Weights of a small contrastive audio-text model.
Data: trained on short pieces for a synthesised band: melody, chords, bass and drums, 29.5 epochs.
Rows from block 13 of the audio encoder of a small contrastive audio-text model, named by matrix and row number. Rows with one number belong to one channel. Each number is 128 + 24 x the weight over its row's rms, rounded and kept within 0 to 255. All counts start at 0. After the name is the row's rms in percent of the matrix's.
Before each channel's rows are labels from the 100 clips, of 14976, where the channel reaches its highest value: "top examples" is what is common among them. Only what is clearly more common there than usual is listed. The data: short pieces for a synthesised band: melody, chords, bass and drums.
# conv1: bottleneck pointwise conv (encoder.blocks.14.conv1.weight, 96x232x1x1), inputs 0-77
# conv2: growth 3x3 conv (encoder.blocks.14.conv2.weight, 24x96x3x3, transposed, each kernel summed), outputs 0-23

top examples: square lead; clarinet-like
conv1.83 105 [110 128 145 131 170 158 120 145 133 144 141 153 148 136  97 115 130 104 120 143 112 124 130 147 143 181 118 137 157 141 155 105 108 134 131 127 115 112 117  96 126 102  85 112 108 117 135 106 143 128 115 148 141 124 124 144 120 130 137 116 138 130 154 117 135 112 123 142 135 127 141 153 103 141 104 136 157  81]
conv2.83 126 [ 59 185 130 116 129 101 122 141 114 148 111 141 103 122 154 155 116 123 107 139 141 134 101 121]

top examples: key: F major
conv1.81 105 [138 144 126 117 143 136 165 164 126 131 137 108 127 150 139 110 131 131 192 117 144 111 104 166 136 106 124 187 116 131 125 119 133 127 154 113 147  99  71  98 153 140 103  90 134 109 124 167 125 144 103 134 102 136 118 114  95 128 149 139 112 133 136 129 118 144  98 125 123 123 121 106 138 149  81  86 104 154]
conv2.81 102 [149  84 156 109 100 151  98 160 114 141 132 107 124 120 128 123 106 126 142 134  77  99 114  86]

top examples: kick; drums; thin (high-pass)
conv1.61 102 [125  83 166 162 104  90 134 125 139 105 116 154 104  98 117 121 170  96 126 100 131 111 126 110 115 149 130  92  96 106 105  92 113 122 149 127 108 159 101 115  93 113 117 147 119 171  79 134 179 115 103 127 105  96 117  91 128 229 122 100 116  98 108 126 194 107 128 151 112 119 141 145 144  70 140 150 147 180]
conv2.61 083 [155 127 133 123 131  98 107  90 112 118 156 118 111 157 135 128 201 100 149 109 105 147 130 125]

top examples: bowed string-like
conv1.94 103 [ 92  92 105 117 112 130 106 130 121 136 145 121 116 116 101 137 150 106 154 139 133 121  83  96 122  97 118 121 125 133 131 136 100 137  98 190 156 113 129 139  92 124  87 131 119 124 107 110 172 127 199 170 117 132 161  93 162 147 100 100 111 153 106 155 113 122 145 185 154 145 108 138 136 140 108 116 166 124]
conv2.94 072 [129 111 188 119 144 104 116 113 160 148 105 108 137 100 151 108  99 120 134  80 131 121 142 159]

top examples: bass line
conv1.15 103 [130 171 101 108 107  99 134 113 114 121 109 107 113 138 108 136 136 125 143 117 128  81 145 125 139 108 102 147 135 112 180 161 119 129 177 123 104 140 103  88 140 112 162 127 107 118 172 133 103  94 147 146 138 132 121 104 108 136 160 136 131  85 161 121 123 100 113  98  91 111 131 122 115 116 150 136 164 114]
conv2.15 097 [103 153 116 120  93 134 145 177 149 109 115 121 153  91 117 120 106 117 118  94 147  87 110 160]

top examples: square lead
conv1.23 103 [129 172 128 138 116 122  82 143 147 137 121 103 129 121  98 119 127 156 156 141 164 123 134 193 154 143 111 160 115 129 166  82 129 125  94 132  86 114 113  90 114 126 156 121 150 119 104 153 126 166 128 129 135 136  75 148  99 106 164 120 131 151 156 126 146 131  91 107 151 160 161 138 120 110 114 115 136 115]
conv2.23 115 [ 91 152 137 159 138 148 191 126 126 149 105 116 131  86 122 117  86 119 152 135 119 122 117 104]

top examples: vibraphone-like
conv1.66 105 [106  99  87 104 135 116 143 130 106 145  79 142 135 113 159  99  84 136 130  98 124 147 116 111 149 145 120  80  90 113 100 114 132 117  88 164 148  93 115 111 141  87 127 100 124 113 127 133 141 106 160 141 113 172 106 118 123 105 132 126 129 144 146 118 114 124 140 154 100 106 136  97 117 144 167 148 167  50]
conv2.66 089 [162 132 145 122 121 122 123 177 153 108 150 169 116 149 105 105 111 124 137 151 135 140 166  79]

top examples: bass guitar-like
conv1.8 098 [135 113 188 160 119 127 127  99 113 140 118 113 127  82 147 133 122 129 129 133 110  95 128 109 134 123 116 130 136 132 128  98 110 129  95 159  95 100 160 138 173 136 166 147 135 151 115 139 144 131 126 142 132 143 117 152 124  95 145 147 118 155 135 108 123 175  92 145 147 148 110 151 129 111 104 135 117 112]
conv2.8 084 [125 139 109 123 171 147 140  67 132 118 109  93 165 129 100 128 152 148 142  96 141 119 135  98]

top examples: key: C major; key: C minor
conv1.80 112 [113 121 102 145 148 130 121 145 110 148 102 149 125 114 111 135 116 140 114 115 148 137 117  88 139 117 142 102 160 139  77 126 123 115 154  95 121  88 119 175 131 146 120 137 107 182 135 143 148 138 138 109 133 127 122 141 116 120 141 108  95 165 124 119 142 152 158 126 168 127 130 139 125  94  79 139 124 134]
conv2.80 092 [156 100  85 121 134  99  97 109 104 109 133  95 103 109 136  96 157 140 101  85 144 132 118 135]

top examples: horn-like
conv1.10 095 [119 144 120 112  96 122  97  89 146 100 115 101 131 145 154  98 116 122 128 122 144 131 119 121 137 129 135 126 168  75 125 178 104 157 127 106 142 116 129 116 144 137 113 135 119 118 110 180 157 111 140 120 145 137 116 114 105 143 109 142 140 111 133 116 119 121 132 126 117  75 111  72 114 129 133 163 113 124]
conv2.10 121 [213 146 125 126 136  98  95 113 130 141 147 111 143 131 142 122 139 120 156  87 134 131 128 131]

top examples: horn-like; bowed string-like
conv1.28 104 [152 143 120 125 150 112 164 146 139 149 128 115 114 136 127 107 102 138 119 137 123 117 104 123 104 111 115 118 138 145 124  97 119 110 177 118 124 140 152 113 160  93 107 134 170 147 124 145  70 136  98 100 128 154 118 143 139  96 134 146 175  97 165 140 135 143 134 154 113 126  74 131 110 131  77 118 159 198]
conv2.28 088 [190 116 123 115 123 105 139 118 150 114 127 158 130 123  92 125  91 147 132 108 106 160  93  95]

top examples: horn-like
conv1.67 101 [127 161 151 133 127 138 165 139 133 108  99 108 130 103 142 119  98 117  98  88 137 133 128 101  98 166 110 137 138 118 162 126 119 135 117 173 160 123 146 103 131  89 139 147 111 123 160 126 139 130 131 101 101 121 125 124 118 141 150 107 132  75 125 135 112  95 106 120 138 112 142 151 138 180  99 132 113 136]
conv2.67 093 [ 92 177 136  94 119 111 139 135 136 130 134 155 138 111 147 102  88 117 174 130  90 156 128 137]

top examples: key: B minor; key: B major
conv1.17 103 [121  98  99 140 153 121 116 141 118  93 182 100 141 127 159 144 125 132 159 156 105 124 110 106  95 104 122 104 162  91 120 137 138 113 142 166 116  96 204 148 142 109 152 136 149  89 173 106 176  99 130 165 118 138 133 100  90 123 138 149 111 169 112  84 136 116 127 107 132 114 149 111 116 108 150 138 177 139]
conv2.17 103 [142 113 152  75 117 127 146  87 143 113 116 134 115 145 156  85 114 117 127 145 127 124 148  71]

top examples: key: D# major; key: D# minor
conv1.37 104 [125 142 155 153 103 157 131  86 134 170 116 110 134 113 106 133 176 132 134 131 107 169 146 103 134 152 120 172 128 119  82 140 121 126 121 136 119  81 132 128 117 162 159 126 130 104  99  97  82 137 115 138 138 101 125 104 114 126  91 137  79  80 110 136 150 179 115 146 143 125  88 146 169 116 183 164 136 124]
conv2.37 132 [167  94 151 108 132 115 146 129 106  96 111 158 119 124 122 107 125 120 157 114 117 154  91  73]

top examples: key: G# minor
conv1.29 106 [164 130 103 128  97 145  98 166 143 132  89 104 114 117 164 106 128 139 134 129 123 122  98 115 123  96 122 186 107  63 108  97 127 147 146 104 112 134 119 106 137 106 118 125 128  76  82 133 108 145 125  87 143 131 112 145 102 114 136 113  90 111 144 119  92 123 111 124 129 126 101 130 129 109 140 169 125 103]
conv2.29 110 [140 103 135 107 130 124  90 126 101 112 133 140 120 163 106 116  80 150 122 142 117  59 117 124]

top examples: bass line; bowed string-like
conv1.51 103 [110 112 133 171 116 123 133 112 126 117 109 195 118 135  96 116 104 106 127 118 133  97 146  95  89 101 152 122 131 139 134 146 148 143 112 119 133 123 104 116 136 143 137 108 130 123 169  96 161 136  89 129 137 126 141 121 104 139 119 194 139  92 174 141 136 130  96 114 154  95 101 141 129 114 110 129 124 125]
conv2.51 130 [194 108 129 155 125 128 100 112 115 126 157 120 112 121 100  95 146 135  92 107  88 115 117 136]

top examples: clarinet-like
conv1.58 100 [147 108 130 103 120 111 131  91 116 105 104 107 129  93 135 129 137 149 113 109 136 129 116 126 125 130 132 129 151 150 153 107 158 108 114 133 135 121  81 139 180 150 127 120 171 167 158 144 114 144 117 104 142 111 129 116 140 129 122 123 114 160 122 110 162  86 107 148 113 102 112 121 107  92  96 150  97 134]
conv2.58 124 [137 132  98  98 144 173 143 152 108 113  78 116  99 138 112 112 154 121 108 157 125 129 127  81]

top examples: bowed string-like
conv1.85 102 [140 110 128 114 142  86 131 108 147 136  99 110 113 192 106 117 142 117 143 149 204 147 106 107 110 146 126 115 109 141 126 119 127 150 124 141  88 122  98 115 101 107 126 142 150 127 111 106 196 150 131 154 149 133 113 136 123 139 140 165 155 124 146 116 127 118  85 136 142 141 143 140 109 154 113 103 148 117]
conv2.85 080 [129  89 137  90 135 123 139 114 154  88  82 141 143 111 163 108 114 131 133 109 151  85 114 105]

top examples: closed hi-hat
conv1.57 101 [127 130 116 109 118 102  87 150 114 127 118 160 123 108 136 132 108 129 132 167 127 140 117 121 103 135 117  91 116 121 108 141 136 120 156 127 118  92 141 165 123 111 115  94 107 112 163 163 122 145  94 127 112 123  92 135 121 136 131 131 164 147 132 164 157 149 130 102 119 101  84 105 111 125 142 142 139 104]
conv2.57 093 [164 112 160 131 103 107 131 114 106 144 124 132 110 143 130  98 117 160  64 117 114  99  93 134]

top examples: sine tone
conv1.11 095 [128 132 149 147 139 118 114 125  68 112  94 128 110 155 132 117 145 163 122 117 106 127 157 119 140 167 125 129 142 136 126 110 143 114 147 153 137 122 119 127 152 109 123 117 170 167  94 156 157 113  95 116 127 174  97 137 135 105 114 143 128 134 140 113 104  96 114 103 127 153 110 148 130 137 171 111 136 126]
conv2.11 062 [143 135 131 117 124 107 136  79 102 144 114 171 115 170 117  96  78 127 148 109 141 149 113 150]

top examples: marimba-like
conv1.77 099 [137 123 121 112 106 181 135 135 148 122 157  72 125 142 132 114 167 108 164 143 152 122 161 136 106 115 157 106 128 138 106 110 112 102  90 120 131 158  78 145 128 136 113 141  94 142 127 119 170 128 134 107 126 110 107  89 145 142 141 143  88  87 148 133 107 148 135 100 155 119 122 128 116 157 103 139  72  97]
conv2.77 098 [192  97 113 129 127 110 107 112 137 119 108 128 139 141 143 126 115 146  91  92  97 154 168 127]

top examples: marimba-like; melody instrument: marimba-like
conv1.6 091 [134 117  94 147 105 116 125 127 131 113  93 116 124 104 104 131 145 103 137 123 160 134 135 157 121 102 125 150 127 139 162  95 119 109 128 106 117 148 126 117  98 181 111 131 143 142 129 162  94 176 126 102 151  94 115 129 143 150 126 121 121 104 140 145 193 110 132 131  87 101 171 113 143 160 128 139 124  93]
conv2.6 086 [130 116  87 133 150 128 152  98 135 127  77 131 141 142  96 151 163 126 106 151 127  98 121  81]

top examples: key: A major; key: A minor; sine tone
conv1.53 095 [119 133  87 142 143 136 128 199 136 112 123 116 168 131 173 148 116 127 157 170 113 116  84 129 120 115 105 126 187 134 137 120 142 142 107 134 127 125 141 102  98  99 149  84  87 140 129 114  98 108 118 143 109 147 150 121 110 120 155 117 123 118 122  97 112  92 122  85 128 126 122 157 149 126 131 112 119 150]
conv2.53 082 [143 126 139  93 160 156 106  73 115 123 119 130 118 122 112  74 149 118 132  91  94 143 114 129]

top examples: horn-like
conv1.95 089 [152 136 137 145 101 117 122 103 105 103 134 146 115 120 125 130 134 142 140 110 188 140 125 147 148 105 117 141 114 101 128 118 100 124 119 136 125 134 136 106 185 123 155 151 137 168  74 172 129 177 120 111 111  96 139 118 110 131 116 131 142 115 136 113  99  90 163 120 110  78 126 142 139 140 159 137 122 112]
conv2.95 102 [177  91 116 137 145 175 113 118 134 131 115 120 132 116 109 148 144 161 133  98 130 111 162  81]

top examples: tempo: 80 to 90 bpm; marimba-like
conv1.60 103 [114 159 128 170 158 130 113 147 103 107 160 130 127 103 141 129 158 118 111 146 110 173 105 163 154 108 106 157 106 126 102 130 101 118 130 145 114 152 124 118 136 103 151 126 148 133 100 127 116 121 155  76 104 177 167 115 131 111 128 118 100 129 122 145 127  76 161 132 112 131 126 128 133 147 144 123 103 103]
conv2.60 107 [173 150 144 131 115 149  66 155 139 151 165 126  97 116 104 130 129 123 133 129 141 105 146  96]

top examples: key: G minor; key: G major
conv1.75 106 [128  89 112  95 124 129 130 103 131 128 132 128 100 102 136 154 131 112  74 121 120 133 133  87 126 155 128 169 136 113 133 164 170 140 117 158 128 114 120 141 126 143 147 129 106  91 137  97 127 136 125 131 123 115 129 149 137 106 134 124 120 172 135 143 139 151 154 122 133 133  91  99 123 126 143 137  96 120]
conv2.75 092 [104 106  78 125 140 115 132 152 112 130 115 160 100 161 121 116  89 137  89 163 105 132 115 103]

top examples: clarinet-like; melody instrument: clarinet-like
conv1.31 096 [147 113 126 155 136 121 106 151 108 126 149 147 108  75 144  99 147 138 130 129 163 156 120 116 125 136 115  98 146 109 124 162 130 127 132 115 128 170  91 150 145 155 121 144 116 154 137 140 163 126 100 142 143 117 118 140  95 192 128 125 124 100 123 142 123  92 104 109 138 122 144 118 114 108 138 134 125 116]
conv2.31 097 [209 109 132 140 151 114 160  87 150 152 141 108 131 114 145 118 141 138 125 104 135 117 132 126]

top examples: key: G minor; key: G major
conv1.14 105 [127 150 114 136 127 102 173 135 134  69 163  91 149 139  83 134  99  87 134 100 105 110 142 194 128 132 168 123 110 121 101 131 117 125 111 123 106 141 101 108 154 111 146 123 108 112 125 134 141 102 131 123 107 155 162 147 100 119 115 110 189 134 124 136 131 117 135 119 126 139 150 117 116 164 100 138 115 120]
conv2.14 117 [176  85 138 142 111 106  96  81 126 141 115  97 119 100 128 104 116 122 147 101 146 118 125  98]

top examples: bowed string-like
conv1.38 098 [131 104 153  69  79 106 158 123 118 100 104 124 152 171 151 144  73 121 145 151 149 125 122 168  92 117  94 142 121  93 187 141 108 119 146 130 140 122 127 114 138 129 111  99 159 120 138 170  87 112 142  64 123 110 114 151 132 108 150 105 126 166 129 151 127 155 144 107 140  92 143 135 129 117 135 125 129 118]
conv2.38 117 [153 111 132 133 118 148 160 146 119 133  96 113 173 107  92  94 161 153  87 159 115 127 114 131]

top examples: key: G# major
conv1.40 101 [131 125 118 118  88 121 166 137 108 138 128 120 106 150 101 140 146 113 111 146 117  71 122 111 110 123 125 114 144 175 155 143 151 121 103 103 155 130 105 103  94 102 171 145 131 201  94 105 150 107 174 103 116 135  80  96 134 111 125 160 108  85 113 101 132 150 111 131 149  96 147 181 162 118 109 155  91 138]
conv2.40 105 [163  94 164 117 129 131  93 110 109 149 142 152 111 125 120  92 111 142 134  63 129 124 125 150]

top examples: pink noise; white noise; clipping
conv1.46 104 [114 119 115 118 142 100 136 130 126 153 120 148 118 143 115 107 100 170  97 133 133 152  94 116 152 108 131 154 157 118 110 131 140 144 161 158 133 130 150 109 129 129  93 139 156 117 141 111 117 131 111  91  93 105 128 140  94 101 128 152 142  93 187 118  63  64 100 121 131 137  91 116 128 129 154 126 129 121]
conv2.46 113 [170 126 152 121 109 102 115 159 124 104 151 147 107 155 144 110  80  93 122 129 140 171 109 131]

top examples: tempo: 110 to 120 bpm; tempo: 120 to 130 bpm
conv1.47 096 [124 167 136 134 141 159  75 131 114  90 125  99  97 135 130 119 148 118 109 133 172 139 166 110 104 150 118  84 122 100  99 131 131 105 112 118 155  92 126 118 111 157 104 154 117 134 116 140  87 108 147 115 125 141 130 112 133 120 186 136 124  83 130 113 151 132 133 122 149 121 158 120 124  98 155 147 131 134]
conv2.47 108 [161  95 106 143 144 106 120  83 142 151 104 117 136  90 101 132 148 133 151 107 139 106 158  89]

top examples: key: E minor
conv1.54 102 [124  67 151 163 121 100 117 106 137 160 147 137  98  88 106 101 139 129 101 122 108 102 131 102 135 120 125 156 119 123 120 159 137 152 193 180 128 112 134 113 130 144  88 145 114 123 116 149 132 110 162 198  96 122 125 147 124 150 123 108 117 188 114 134 158 144 128 154 111 168 122 121 134 117 162 148 124 149]
conv2.54 095 [116  96 100  94 127 111 159 131 123 118  97 145 108 137 105  68 145 171 121 149 106 146 128 117]

top examples: key: E major
conv1.63 095 [134 125 160 109 136 125  76  75 101 133 150 154 119 127 119 105 135 105  99 149 122 146 146 109 136 145 141 136  78 134 143 131 147 100 125 137 125 149 153 122 149 126 152 120 100 129 133 150 133 138 102 121 168 144 106 106  98 105 106 149 155 131 121 108 139 128 125 116 134 113  73 103 149 120 174 135 130 144]
conv2.63 076 [108 166 156  89 142 115  90 123 113 137 162 111 124 116 119  90 133 146 126 102 120 173 150 158]

top examples: tempo: 110 to 120 bpm
conv1.42 103 [124 123 136 165  95 127 107 120 126 131 106 109 177 120 148  92 106  82 132 107 144 141 160 108 108 134  79 142 116 118 104  92 125  90 101 133 132 129 115 127 125 114 121 141 145 118 130 164  80 100 130 108 125 110 152 112 108  61 123 113 139 117 105 114 130  85 133 121 134 126 132 138 113 167  95 114 134 122]
conv2.42 115 [147 147 158 121 117  93  89 106 134 139 143 131 108 100 171 128 115  83 135 103 163 128 124 164]

top examples: square lead
conv1.84 099 [120 131 119 118 130 128 164 138 101 134 120 114 114 179 138 123 108 167 139 109 114 135 124 117 159  96 100 124 152 111 165  80 127 117 127 135 158 134 169 172 115 135 103 106 120  88 162 119 129 109 137  99 110 126 110 117  93 110 166 136 139 149 133 138 126 114 143 139 128 164 145 129 123 154  81 143 135 150]
conv2.84 093 [144 150 143  88 109 155 123 193 114 139 132 129 102 152 139 141 111 108 112 161  93 149 110 126]

top examples: square lead
conv1.74 102 [116 112 147 115 118 101 144  96  91 150 134 141 158 142 176 127 119 101 105 155 101 125 132  99 140 104 114 148 124 158 120 101 141 127 123 109 116  97 130 187 150 122 162 122 112 153 160 144  94  94 127 129 131 150 109 147 114 130  95 122 164 121 111 109 141 142 123 117 108 124 180 143 160  96 150 146 150 101]
conv2.74 104 [117 150  90 114 125 141 107 151 141 142 109 111 117 167 167 143 162 174  99 107 124 138 134  92]

top examples: key: F minor; key: F major
conv1.35 091 [112 124 127 142 103 124 139 109 167 168 132 137 102 109  94 165 119 101  87 101 102 107 132 109 111 108 107 120 106 139 116 144 133 130 151  99 100 109 114  99  89 151 114  79 114 106 145 100  96 104 106 148 133 111  99 160 146  97 137 186 154 142 147 167 142  92 125 120 103 144 105 124 107 116  87 102  97 106]
conv2.35 099 [162 124 122 147 114 134 121  82 131 136 169 106 147 102 116  97 156 109  90 148  92 131 111  98]

top examples: square lead
conv1.3 096 [152 136 103 128 137 146 137 109 155 115 140 108 136 148 165 142 105 124 106  90 146  90 162 173 152 142 139 144 155 150 176 140 119 140 108 114 176 107 155  93 108 113 175 124  84 125 154 137  79 112 133 117 172 118 158  80 105 120 132 148 165 125 141 139 112 103 107 116 135 150 121 141 148  89 107 121 156 143]
conv2.3 086 [ 95 147 112 120 142 143 121 131 139 143 163 166 151  85 156 108 121 105 145  99 167 163 128 152]

top examples: clarinet-like
conv1.59 098 [106 119 126 171 137 126 128 130 112 131 155 183 159 110 112 132 142 121 133 121  81 144 108 157 164 140 140 197 135 150  73 111 121 150 164 146 113 111 149 134 130 125 179 142 165  94 105 105 140 148 112 159 112 137 129 161 137  98 128 126  80 131  93 119 154 102 137  97 100 115  98 129 132 110 139 145 143  84]
conv2.59 106 [128 106 120  96 114 148 146 115 135 121 120 105  98  70 131 116 141  95 120  73 139 124  89 132]

top examples: horn-like
conv1.87 091 [105 100 117 130 112  96 122 137 110 117  91  87 137 136 144 137 116 116 106  99 137 130 104 148 148 131  88 111 148 133 127 144 140 135  88 139 134  99  67 144 143 130 110  99 153 130 167 169  72 107 115 103 121 109 136 134  99 122 123 109 142 152 115 132 116 102 147 119 126 131 123 135 155 118 128 142 135 120]
conv2.87 090 [149 134 133 124 142 158 159 112 143 101  68 109 134 111 104 152 153 138  89 146 137 102 164 130]

top examples: key: G# major; key: G# minor
conv1.18 099 [138 133 146 114 117 150 128  82  87 108 115 141 123 123 105 124 172 142 128 129 143 127  99  98 134 108 140 121 138 129 158 133 108 139  83 116  97 114 146 132 160 127 106 171 114 202 111 117  97 140 117 132 177 148 123  94 148 113 116 116 145 128 133 116  94 134 117 106 104  88  79 127 124 107 134 155 147 127]
conv2.18 111 [133 133 116 144 148 136 101 137 109 125 133 107  94 142 105 124  98 155 143 104 120 204 161 119]

top examples: horn-like
conv1.13 100 [139 167 133 142 112 116 135 125 127  98  97 102 133 132  94 111 120 108 111 115 145 123 114 109 144 135 100 145 116 146 147  88 174 113 153 124 157 142 154 112 137 138 127 121 130 116  95 105  95 134 112 111 117 135 127 146  95 140 135 116 112 118 131 115 117 152 109 100 136 146 158 153 141 136 108 105 122 164]
conv2.13 116 [110 146 138  84 107  90 139  92 121 144 149 157 121 103 135 129 133  98 164 102 137 138 132 178]

top examples: bass guitar-like
conv1.2 100 [124 160 146 116 107 146 185 113  98 128 134 124 130 115 134 106  96 150 116 106 107 128 106 114 117 190 144 117 120 133 129 130 134  88 107 153 144 125 118 110 145 130 147 125 129 122 104 139  96 128 124 121 114 135 148 118 110 100 119 114 150 115 120 156 112 124 140 145  80 102 157 150 109 150 178 125 114 118]
conv2.2 082 [125 120 161 116 112  90 121  80 128 127 113 155 162 119 157 100  68 112 137 148 117 125 123 136]

top examples: tempo: 130 to 140 bpm
conv1.52 105 [116 116 116 133 155 149  92  77 126  92 113  73 108 125 140 142 112 140 116 123 103 129 115 117 111 103  92 160 110 105 132 103 103 111  99 136 111 134 153 157 181 126 120 175 117 113 116 130 132 163 139 142 172 139 123 100 125 112 129  79  99 153 102 102 156 110  99 121 102 159 125 138 146 150 139 183  99 127]
conv2.52 112 [ 97 136 143  94 134 169 145 156 114 116 104 135 127 144  93 124 146 134  90 174  84 144 131 127]